python train.py --dataset="small renderings of single solids in any pose" --encoder_slots_per_expert=2 --one_sided=false
Rows from block 6 of the decoder of a small segmentation model, named by matrix and row number. Rows with one number belong to one channel. Each number is 128 + 32 x the weight over its row's rms, rounded and kept within 0 to 255. All counts start at 0. After the name is the row's rms in percent of the matrix's.
After each channel's rows are labels from the 100 images, of 14976, where the channel reaches its highest value: "patch colour" is the nearest of a few named colours to the mean colour under the peak. Only what is clearly more common there than usual is listed. The data: small renderings of single solids in any pose. In brackets: how many of the 100.
# convs0: first 3x3 conv (decoder.decb.1.0.convs.0.weight, 64x64x3x3, each kernel summed), inputs 0-63
# convs1: second 3x3 conv (decoder.decb.1.0.convs.1.weight, 64x64x3x3, transposed, each kernel summed), outputs 0-63

convs0.20 114 [141 137 153 117 209 209 167 120 120 118 123 118 131 122 108  75 136 133 124  95 140 124  67 130 149 132 113 137 106 100 158 193 141 104 119 152 102 149 164 116  92 156  83 167  69 112 188 130  98 101 186 141  82 102 148 131 183 143  97  80 165 152 147 137]
convs1.20 111 [109 140 111 163 139  44 131 124 141  66 118 168 143 119 106 134 103 104 132 135 146 115 172 166 161 125  96 106 141 144 123  64  94 123 116 103 134 144  67 151 182  44 127 158 143  97 101 120 135 113  53  95 168 158 106 108  97 131 149 151 177 106  96  88]
patch colour: green (25)

convs0.29 079 [ 77 120 123 158 135 200 145  86 107  91 139  94 146 129 112 101 203 136 172 135 117 102 134 135 127 152 134 109 164 147  99 126 113 157 105 205  86  72 162  69 119 116 121 153 136 125  72 143  95 135 185 102 176  90 159 153 150 150 118 157  92 160  91 155]
convs1.29 092 [133 105 163 101  75  48 128 123 114  98 104 130 119 101 140 139 107  90  75 135 123 163 103  99 141 152  58 113 124 122 145 137 109  96 125  73 118 175 108 147 152 135 117 155 124 148 192  93 135  50  78  80  74 104  69 112 147 100 121  90 150 100 142 147]
patch colour: black (47)

convs0.58 102 [122 108 164 158 137 131 108 146 117 110 128 200 172 163  33 106  81 147 128  86  90  81 127 109 179 119  87 181  57  89 121  97 154 106 157 103 117 140 184 118 161 146 136  81 112 160 127 114 120 159  97 159 124 169  90  99 121 100 123 156 118 155 126 136]
convs1.58 109 [102 125  96 114 107 140 168 128 151 126  77  86 120  99 193 165 147 100  13 193 142 146 149 149 103 180 123  95 167  95 135 127 104 168 125 114 106 121  99 162 107 108 160 164 129  81 100 119 141 101 141 106 137  88 179 140 130  75 135 150 159 105 140 155]
patch colour: black (36)

convs0.14 108 [156 119 150 106 103 117 136 147 125 164 141 125  87 129  68 159  81 150 128 153 102 180 154 206 119 123 141  97  99  73 134  88 126 138 236  56 140 146 150 129 112 110  88  96 130 116 121 143  99 144 107 142 121 125  84 148 139 117 149 155 148 213 132 129]
convs1.14 101 [144 134 124 158 158 117 148 171 151  90 153 151 140 130 164 102 146 127 147  77 135  77  83  92 131 161 157 151 142 193  91 159 142 111  51 172 116  72 132 127 140 126 170 153  94 110 109 143 152  89 139 105 158 160 168  63 112 141 117 113  53  65 132 124]
patch colour: black (74)

convs0.49 096 [114 160  87 162 139 142 117 125 119 166 120 102 151  89 116 175  85  71  96  89  82  77 153 162 134 100 148 133 115 146 152 130 151 114  45 174 133 162 110  90 134  80 120 140 167 146 134 129 108 146 121 135 155 212 174 149  90 159 151  62 106 153 160 137]
convs1.49 088 [168 127 140  65 115 148 139 123 129 106 157 153  63 111 105  79 170 218 142 156 103  94 155 106 126 142 114 127 115 109 142 136 140  81 201 104 123 142 143 131 117 193 110  64 104 112 109 118 172 106 143 151 111  91 123  88 102  96 143 185 166 130  74 126]
patch colour: black (39)

convs0.11 088 [ 87 102  85 145  96 177  78 154 104 104 156 131 122 138  85 128 162 125 134 159 128  99 162 133 171 160  90 177 107 108 132 154  86 117 154 129  73 164 158 222 137 143 113  25 140 113  82 115 140 141 103 146 131 144 135 133 182 129 131 110  97 168 132 108]
convs1.11 095 [137 114 120 200 131 179 152 104 100 152  64 157  95 174  86 139  93 113 117 126 100 161  98 152 144  78 136 119  90 115 145 120 169 133  97  90  38 103  86  83  72 126 131  84 115 129 139 131 154 125 188 129 128  84 120 164 110 155  76 126  88 125 129 127]
patch colour: black (83)

convs0.41 097 [113 148 108 135 126  92 132 197 144  97  44  97  84  59 138 101 184  86  79 179 122 124  99 122 169 127 115 131 106 151 138 150 152 132 163 132 139 129  92 154 110 137 122  65  77 108 117  88 176  86  70  85 162 143  95 127 153 105 155 142 140 136 144 140]
convs1.41 091 [133 109 149 132 142 181 144 137 100 175 218 165 196 153 122 125  85 209 194  99 144 136 140 128 124  94 130 149 175 110 108 102 115 123 133 142 112 153 192 173 150 169 173 156 164 152 127 169 113 165 127 118 136 146  99  85 156 143 123 106 130 139  97  93]
patch colour: white (50)

convs0.2 088 [128 118  88 122 112  61 180 124 164 123 140 230 127 128 167 106 137 128 107  60 122 111 162 137 115 127 101  85 120 171  72 141  71 159 104 112  93 123 155 193 130 183 142 149 100 113 167 127 115 105 200 101 135 176 132 130 115 133 154 129 110 129 123 124]
convs1.2 093 [114 141 189  96 163 136 140  98 122 147 103  41 146 123 139 121 188 104 133 150 117 173  81 112 142 100 142 104 118  97 139 116 117  34 150 113 112  92 138  87 124  70 136 121 183 152 126 107 166 153  69 147  93  92 127  88 107 121 116 114 160  91  83 102]
patch colour: pink (26)

convs0.55 080 [ 97 132 127 159  65 191 156 156  66 129 110 185 139 123 145 152 106 131  89 117 100 126 108  65 144 126 116 159 104 181  83  76 106 127 135 129 113 156 109 116 137 169 160 120 151 146 106 136 134 125  51 148 141 139  73 139 121  82  93  66 190 143 153 153]
convs1.55 088 [208 164 112 155 179 109 138 164 113 201 146 122 130 117  85 147 132 108 129 140 152 111  99 163 137 106 127 121 128  76 132 127 119 191  96 140 135  91 106 140 116 157 148 134 130 136 135  86 123 104 202 140  73 162 154  95 143 187 108 190  49 127 107 137]
patch colour: black (88)

convs0.9 127 [149 149 135 120 130  94  94 196  94 104  67 173 140 138 164  67 124 178 144 142 174 115 127 143 157 154 143 117 119 131 114 161  88  35 159 150  79 141 152 120 185 164 167 113  97 110  90 129 154 126 120 141 118 121  90 131 140 192 155 137  65 155 123 120]
convs1.9 103 [124  70 156 111 155 169  88 122 202 108 198  89 105  94  90  91 116 118 108 123 111  83 153 144  97 141 149  90 183 156 167 124 187 115 109 107 159 138 127 101 119 102 105 126 179 141 152 186 127 128  73 130 111 138 118 127 112  84 115 156 143 139 210 139]
patch colour: white (54)

convs0.62 086 [ 55  93 137 145 108 101  70 149 118  91 116 168  63 127 138 120 101 130 129 130 128 140 154 142 128  53  75 156 152 145 114 122 134 144 101 133 124 146  95 224  78 129 163 117 122 152 153 120 124 122 117 173 130  85 147 140 206  92 178 136  81 110 132 137]
convs1.62 093 [115 122  86  85 106 135 208 103 124  92 164  84 162 113 136 157 165 102 112 135  90 147 141  90 172 165 109  20 100  88 167 145 116 113 152 129 135 107 132 142 141 181 110  76 108  95 140 168 123 155 115 115 135 165 135  95  92 116  79 112 182 129 149 110]
patch colour: pink (29)

convs0.43 108 [136 107  78 100 108  99  66 172  84 165 141 103 105  77 108  84  93 103 152 161 116 119 131 152 114 145 122  73 143 117 134  98 104 121 179 132  94 171 140 167 163 163 145  56 107 149 151 164 152 122  97  98 118 109 160 154  92 127  63  89 108 158 191 108]
convs1.43 086 [ 44 130 146 135 138 175 161 175 175 108 141 122 137  84 171 147 177 165 130 103 134 118 173  80 121 130 118 176  99 154 126 170 149 163 106 114 210  97 143 144 152 117 143 219 134 143 128  77 114 159 113 121 116 124  91 109 139  89 167 154 129 149 103 145]
patch colour: black (40); white (37)

convs0.48 114 [175  80 114 169 102 118 172 104 133 135 138 144  97 122 124 194  94 140  94  86 127 127 111  74 114 117 205 138 138  59  92 138 166 173 102 164 171 169  82 113  93 114  96  90 126  83  88 146  93 131 107 127  93 156 153 148 130  83 108  77 107 138 105 144]
convs1.48 086 [144 192 142 110 115 133 102 124 130 145 157  63 143  86 113  31 144 133 145 137 105 121 133 152 136 175 102 138 155 196  95 104 153  45 149 104  99 131 186 141 192 154 118 144 141 135 170 146 107 100 103 120 164 154 131 142 125 155 158 101 100 116  83  97]
patch colour: black (45)

convs0.39 098 [129 116 127 109 114  72 128 185 134  95  38 133 109  59  94 105 103 109 118 157  72 126 106 147 171 121 148 122 135 146 126 103 102  79 138  81 181 135 173 161 131  93 126 123 165 117 119 144 118 127 130  83 137 160  91 117 146 123 216 131  88 117 169 178]
convs1.39 101 [ 87 124 188 162 149 179 149 121 144 124 221 145 180 148 118 131 172 166 128  78 194 149 132 125 120 136 137 115 105 128 143 140 131 194 126 173 123 156 103 141 154 169 114 141 101 133 119 130 166 168  91 165 137 120 106  95  96 126  99 169 152 127  80  54]
patch colour: white (32)

convs0.4 103 [160  92 138  89  80  80 152  76 159 119 116 135  83 146 118 193  87 178  96 109 111 143 125 141 127 151 117 106  92 177 148 189 151 139 126  81 118 121 189  65 103 100  48  91 174 112 143 144  92 150  93 103 152 137 142 121 139 151 142 139 104 127 115  90]
convs1.4 102 [137 136 120 133 172 177 179 133  81 142 141 156 143 147 136 133 120  83 152 178 143 122  93 173 144  92 142 180 151  81 142  72 123 105  71 133 124 139 114 151  90 179 170  92  84 175 148  89 169 106 157 186  68 108  65 119 114 147 110 143 137 116  91 137]
patch colour: green (30)

convs0.42 098 [152 150  37  99 131  90  81 110 153 125 129 167 149  88 145 138 112 121 112 136 132 138 114  77  81 133 120  96 153  89 131 120 145 114 135 122 172 151 126 163 112 175 197 124 206 111 119 124 144  61  48 134 131  66 134 115 127 133 142 134  89 173 101 124]
convs1.42 094 [ 76 112 205 162 120 154 166 106 134 143 143  91 147 127 115 139 132 150 160 106 185 164 115 152 158 154 122  79 138 175 120 127 110 179 181 103 139 130 156 144 164 133  98 145  85 155 112 144 108 184 144 136 158 196  83  99 120 117 152  69 185  82 156 102]
patch colour: black (54)

convs0.52 115 [ 74  96 163 123  82 104  88 141 139  98 160 141 131 130  45 119 107 100  62 124 174  86 166 124  89 118 129 119 144 182 125 100 137 113 141 163  48 122 118 137 152 133 141  65 122 163 189 123  99 156 135 124 171 156 103 135  78 115  72 116 129 145 120 102]
convs1.52 097 [138 148 136 131 143  74  96  98 170 130 172 150 167 158 145  73 149 117 108  68  95 176 123 149 124 127 126 127 112 132 148 137 123 147 124 102 141 162 169  91 110  76 102 226 152 140 157 175 187  72  61  88 104 139  97 127 127 108 147 125  97 109 103  96]
patch colour: white (52)

convs0.26 095 [146  97 167 114 152 161 132 115 133  86 131 121 155  95  74 101 164 183 137 105 160 121  68 189 120  55 137 137 114 118 132 121 138  86  96 154 148 123 158  90 147  69 125 156 151 117 130 208 122 140  74 169 150 161  92 127 132 205 145 151 154 137 127 157]
convs1.26 102 [135 127  87 132  96  95 126 170  80 147 137 152 111 151 117 147  70 104 118 154  93 109 172  79 140 174 137 154 149 111 143 134 132 180 120 135 100 102  87 132  85 161 153  55 123 159 114  71 141 120 152 113 115  32 147 129 142  81  83 102  75 148 110  85]
patch colour: brown (55)

convs0.34 107 [115 106  84 171 115 137  91 135  77 110 117 103 153 112 153  82 111  74 131 109 108 127 165 114 144 109 101  88 173 192  81 139 162 189 159 136  32 160 110 155 136 131 132 106 106 110 155 138 108 116  89  58  87 115 113 156 125 107 136 163 108 138 104  71]
convs1.34 113 [123 103 110  74 104 158 112 156 153 111 146 133  91 124 129 201  63 193 153 157 195  44 112 143 106 136 130 163  80 145 107 102  99 140  74 154 143  99 191 110  80 128 116 106 111 141  89 134 133 174 159 149 122 105 147 156 122 145 113 131 134 133 152 176]
patch colour: black (78)

convs0.32 100 [114  62  99 167  88 129 136 129 144 108  98 105 137 152 141  96 113  87 146 128  53  55 121 134 189 125 119 146 151  96 143 131 128 137  93  82 137 147  73 209 151 163 107 128 109 165 100 152 115 135  72 159 105 108 165  70 138 131 160 149 117 164  85 145]
convs1.32 104 [119 150 157 125 175 161 126 167  93 130 135 170 156 145 156 144 136 174  54  84 114 115 110 163 105 110 138 148  90  99 126  72  95 112 129 145 110  95 174  78  79 134 198  45 120 158 119 112 159 147 176 131  76 145  84  93 100 145 158 128 155 123 128 114]
patch colour: black (46)

convs0.53 100 [155 161  96 137  91  82 149  90  79 205 131 155 151  95 114 103 140 179 128  81 125 145 103 118  90 129  83  81 126 129 101 143 120 168  86 105 133 206  97 139 170 111 124 147 187 150  61 138 151 145 100 101 145  81 128 149  99  85 139 180 132 133 128 137]
convs1.53 114 [129  91  91  76 113 127 121 117 127  96  93  91 137 141 145 194 108  44 166 231 151 143 148 105 109 148 175 166  74 134 125 101 107 123 132 134 133 132 123 100 122 117 172  85  69 131 140  97 108 100 130 163 119  60 158 178 130 131 145 136 116 134 152 146]
patch colour: brown (56)

convs0.50 095 [113 168 117  96 118 144 157 159 179 100 104 120 204 150 105 147 151 128 148 129 127 104 168 158 184 155 113  38  67 186 111 188 127 161 151 138 140 140 118  74 101 146 106  98  67 108 132 146 123  80 142 167 123 104 137 125  70 129 150 142 138 102 113 145]
convs1.50 078 [ 95  90 136 121 107  98 146 121 113 165 131 134  37  47 160 117  85 134  98 138 110 106 108 103 107 127 123 229 166  89 134 100 155  84 157 138 107  94 171 156 162 100 133 150 168 131 110 111 107 168  93  99 125 137 134 145 192 156 105 121 123 158 100 123]
patch colour: white (45)

convs0.13 100 [130  99  73 164 132  70 130 144  89 121 193 130 123 118 143 193 150  96 120 165 108 143 192  81 107 121 140  95 140 101 154 114 116 111 167 154 147 144 144 178 161 148 150  69  92 145 168 102 159 180 130 143  97 151 160  73 138  97 130 101 160 150 116  59]
convs1.13 110 [124 160 166 112 122 118 159  98 140 163  69  94 120 147 147  76  87  96  85 110 106 122  99 138 140 152 135 136  85 159 107 105 136 151  94  86 164 136 134 145  92  94  74 200  98 159  85 150 134  22 113 109 152 134 144 123 106 110 183 142  92  84 112 129]
patch colour: black (63)

convs0.5 077 [ 76  86 123  93  90 134  98 128 116 158 200 144 156 118 133 141 100 132 143 108 125  94 125 124  84 162 109 118 127  97 151 139 111  86 126 129  71 124 137 151 176  68 150 105  98 145 103 147 147  99  70  93 106 122 201 203 137  87 133 112  93 184 162  83]
convs1.5 108 [148 117 127  87  81 179 115 116 177 139  78  73  88 166 115 170  87  94 127 168 134 146 115 150 110 104 129 180 113 130 107 150 158 124 105 153 112 123 150 130  98 130 190 130 145 140 151 114 149 106 159 151 107  39 134 183 114 170  69  92  98 137 154 191]
patch colour: brown (59)

convs0.59 099 [ 73 110 130 169  95 201  75 140  72 162 185 119 106 146 100 148 158 157 109  77 141 117 129 186 121 183 136 128 138 161 148  79 127 154 145 116 100 103 169 156 113  91  71 141 137  93 125 132  76 117 192 125  90 124 149  84 154 107 103 134 119 129 100 167]
convs1.59 099 [135 134  94 123 168  94 151 119 149 104  41 129 116 134 139 134 152  83 145 148  90 170 149 111 135 154  94 109 146  94 105 196 143 100 100 119 137 184  68 125 181 144 134 122 108 109 198 137  78 139  44  96 160 110  72 138  96 116 103 141 163 130 126 128]
patch colour: black (43)

convs0.25 100 [123  96 125 167 144 168  96 125  59 161 179  82 120 163 116  81 109 182  92 134 124  94 131  91 142 145  89 184 188 136  80 113 122 122 138 183 143 164  65 128 132 135 148 108  78  90 183 122 138 107 137  84 151 187 134 148 111 122 115  89 134 148 144 160]
convs1.25 094 [107 141 113 118 138 117 141 134 144  86  59 134 131  88 113 143 124  59 157 136 144 161 136 151 105  71 144 127 103  99 148 120 111 161  37 101 167  99 105 129 125 136  72 155 173 130 132  90 100  91 126 108 154  51  84  89 204  91 124 140 133 126 116 100]
patch colour: black (66)

convs0.45 124 [ 60 108 120  92  93 159 175 154  85 170 135 110 118 134 126  77 180  86 101 167 138 145 133 116  86  87  82 145  88 142 144 134 142 176 167 135  55 163 110  67 120 137 130 161 100 136 133 145 122 117  69 126 168  87  80 113 132 118 116 141 181 144  81 126]
convs1.45 114 [143 165 158 149 163 166  63 135 192 142 156 149 157 139 114 153  54 188 165 113 129  66 145 140 116 127 113 135 181 147 116 166 149  91 128 101 186 172 164 164 155 133 148  89 160 109 102 111 109 138 153 145 113 158 153  89  85 121 162 140 137 163 186 112]
patch colour: white (59); pink (25)

convs0.37 109 [114  85 106 100 105  59  91  67  91  89 162  83 136 109 115 144  83 123 146 105 119 109 155 120 119 138 104 101 103 114 169 141 180  61 142 118 103 154 114 105 164  90  73  47 121 138 116 126 141 132  93  75 152 103 165 114 173 130 106  71 119 109 136 167]
convs1.37 101 [180 176 106 101 133 135 119 162 175  98 125 104 117 158 144 121 140  74  84 149 180 165 110 130 147 135 172 106 152 111  52 169  92 164 116 132 123 146 148 137 125 152 147 167 178 120 131 169 120 163 122 181 124 164 124 161  92 132 103 195 209  96 108 104]
patch colour: black (36)